From a checkpoint of a small image embedding model: arch wide_resnet, 7600 steps.
Rows from block 3, named by matrix and row number. Rows with one number belong to one channel. Each number is 128 + 32 x the weight over the matrix's rms, rounded and kept within 0 to 255. All counts start at 0.
# convs0: first 3x3 conv (model.blocks.3.convs.0.weight, 272x272x3x3), inputs 66-76, a 3x3 kernel for each
# convs1: second 3x3 conv (model.blocks.3.convs.1.weight, 272x272x3x3, transposed), outputs 66-76, a 3x3 kernel for each
convs0.75 [ 54  90 110 116 132 143  84 124 154 145 114 100 133 122 102 154 155  96 169 122  66 139 157  63 130 138  84 118  76 134 138  88 140 122  76 122 129 131 162 163 113 137  90 105  79 120  68 131 140  77 133 118  79 117 131  87 116 142 114  96 166 133  84 143  52 137 161  81 166  54  88 118  92  44 114 160  24 170 112  55 146 139  75 118 138  53 124 131  62 112 128  95 155 146  77 150 113  98 113]
convs1.75 [146  92 128 188 139 136 169 166  90 104 117 156 110 112 145  98 117 138 131 209 118 104 160  87 115 175  90 115 143 161  84  91 108 119 134 146 158 126 161 147 128 158 129 142 158 122 143 147  89  95  98 122 141 149 103 137 106  78 183  92  42 142  66 123  89 164 168  63 164 208  55 162 163  60 202 211  46 201 181  85 132 165 174 167 104 135 105  59  96  91 127 153 176 106 101 157 104  89 144]
convs0.76 [ 94  88 109  81 112 150  44  71  93  64  59  62 103  91  64 108 106  67 158 148 106 147 124  95 164 116  97 156 139 156 125 107 115 103 102  89 179 175 121 108 108  70  47 120 126 157 145 154 119 102 112 102  93  91 155 187 182 188 209 175 143 104 104 125 126 106 105  99 119 136 127 159 152 122 113 165 155 155 118 105  99 144 123 129 103 111 110 154 137 130 149 113 115 102  97 104 106 119  99]
convs1.76 [109 143 154 148 180 178 129 168 173 173 126 146 145 103  95 172 121 105  30  72  91  72 115 114 157 179 125  58  42  73 105 110 126 136 157 166 155 121 138 162 110 129 165 112 130  58  47  77 116 117 130 140 164 161 150 166 116 186 199 170 100 125  72 103 127 179 141  97 103 161  79 107 142  94 110 154 106 101 108  96 159  26  37  84  56  52 133 117 147 151  88  48  45  85  15  83 120 138 172]
convs0.77 [149 165 180  93 145 156  82 125 133  39 113 142  80 135 109  57 110  70 120 136 124  50  81  86 120 110  95 130 148 145  68 101 135  97 118 141 147 132  89  75 126  83 108 115 145 127 140 145  67 104 135  97 128 139 120 169 107 138 171  95 109 141  97  94 118  69 103 132  77 203 168  74 166 131 105 113 148 110 102 104  87  75  72  84 127 135 106 210 185 153  73 108 117  64 132 123 160 190 145]
convs1.77 [ 93  95 119 102  76  98 100 151 186 164 162 138 160 158  82 180 160  64 126  74  81 168 116 106 158 130 118 173 139  90 188 160 105 143 119  93 175 115 110 162 117 122 152 104 114 167 140  82 187 158  90 140 106  86 135 110 122 150 157 131 140 116  98  98 119 138  96  77 121  90 115 156  82 120 127  96 126 122  99 132 138 120  82  75 165 101  97 167 131 109 123 136 117 157 158 140 159 162 129]
convs0.78 [104 126 147  91 112 137  90 106 107 122  91  83 110  74  93 115 113 115 134 108 144 140 135  96 175 171 118  87 123 166  93  97 121 141 103 101 108 106 173 130  85 136 110 104  53  86 119 167 101  84 120 143 104  99 132 107 131 100  69 139 112  80 120  80 121 160 130 101 101 133 122  98  34 135 178  77 100 140 112  78  65  83 117 108 142 108  96 188 160 166  80 121 149 119  57  86 159 137 142]
convs1.78 [ 13   0 110 140 155  55 228 241 103 153 105 112 107  70  91  32  51  81 117 130  80 129 118 133 149  80 151 198 142  88 140 129  96  87  95  88 128 143 132  82 136 153  80 125 136 199 140  86 129 127  91  81  95  95 133  52   6 150 138 110   2 106 169  50 139 191  79  38 154 175 121  52  46  62 174 151  98  29 155 183  36 116  98  71 169 133 107  76  86 105 167 162 122 161 145 115 113 127  82]
convs0.79 [102  87 108 101 124 160  49  82 115  75  68  63  98  85  69 109 117  81 146 149  97 131 138 112 143 101  98 156 133 151 133 111 125  99  97 102 174 155 118 163 135  79  69 119 123 167 138 148 137 113 123  92  79  97 147 154 145 178 215 171 149 142 122 112 122  90 128 114 124 124  95 164 161 120  80 173 138 142 120  95 127 135 128 145 107 106 111 119  85 125 142 100 112 114 126 121  77 119 117]
convs1.79 [120 168 168 132 166 171 111 129 118 174 139 132 152 115  98 165 125 136  50  99 100  81 126 103 146 179 111  67  43  80 125 106 115 157 165 156 151  99 131 180  95 116 177 137 137  74  50  80 128 113 114 166 170 154 154 176 156 157 169 133 134 132  51 101 111 151 150 125 104 173  77 140 155 117 121 148  92 129  96  70 165  38  61 119  76  77 125 135 139 135  87  40  66 101  64 105 145 154 170]
convs0.80 [144 152 181  77 122 138  82 121 149  68 153 145 134 175 118  87 112  78 114 122 149  61  81 106 105 103 129 143 138 128  78  90 116  88 121 137 115 120 110  99 115 146 125 130 202 141 138 130  74  96 124  93 122 138 124 156 101 144 166 122 112 149 113 116 104  55  87 139  77 152 173 118 148  98  84  96 113  93 101 149 101  96  73  79 120 132 110 151 155 135  83  88 102  80 125 123 127 152 144]
convs1.80 [133 125 140 120  49  75  98 145 179 118 149 140 149 182  99 181 180  76  92  81  87 132  92  75 160 107  73 149 123  84 190 169 114 163 134  78 160 111 112 191 128 125 165 124 114 144 116  84 185 161 110 159 116  72  97 111 135 101 122 115 144 123 115 153 141 139 132 120 161 129 137 205 109 137 148 110 116 120 129 163 161  94  83 118 137  89  87 185 144 110 122 130 126 152 152 130 182 169 113]
convs0.81 [133 160 200  68 128 156  96 115 129  45 109 127  62 133 114  34 121  99  99 114 135  67  94  82 118 115 112 119 138 154  77 109 130 112 140 136  77  94  87 122 103  96 129 142 161 109 136 157  79 104 141 115 137 143 136 190 109  95 142  83 104 131  74  79 100  80 127 141  64 186 174  53 146 136 109 126 127 107 120 117  96  79  78  68 134 122 100 185 168 121  62  89 120  87 126 129 159 184 128]
convs1.81 [ 95 121 172  92  56  78 106 129 160 175 159 133 176 154  81 180 146  41 124  75  83 149  91  85 139 109  77 176 145  82 201 168  90 161 119  56 169  88 109 172 116 103 136 108 129 169 140  66 201 167  70 146 111  36 139  96 100 137 141  99 136 153 131 108 133 157 100  85 147 135 117 157  91 126 158 111 113 114  96 148 134 125  94  91 174 113  93 171 127 108 124 144 131 182 177 153 175 172 108]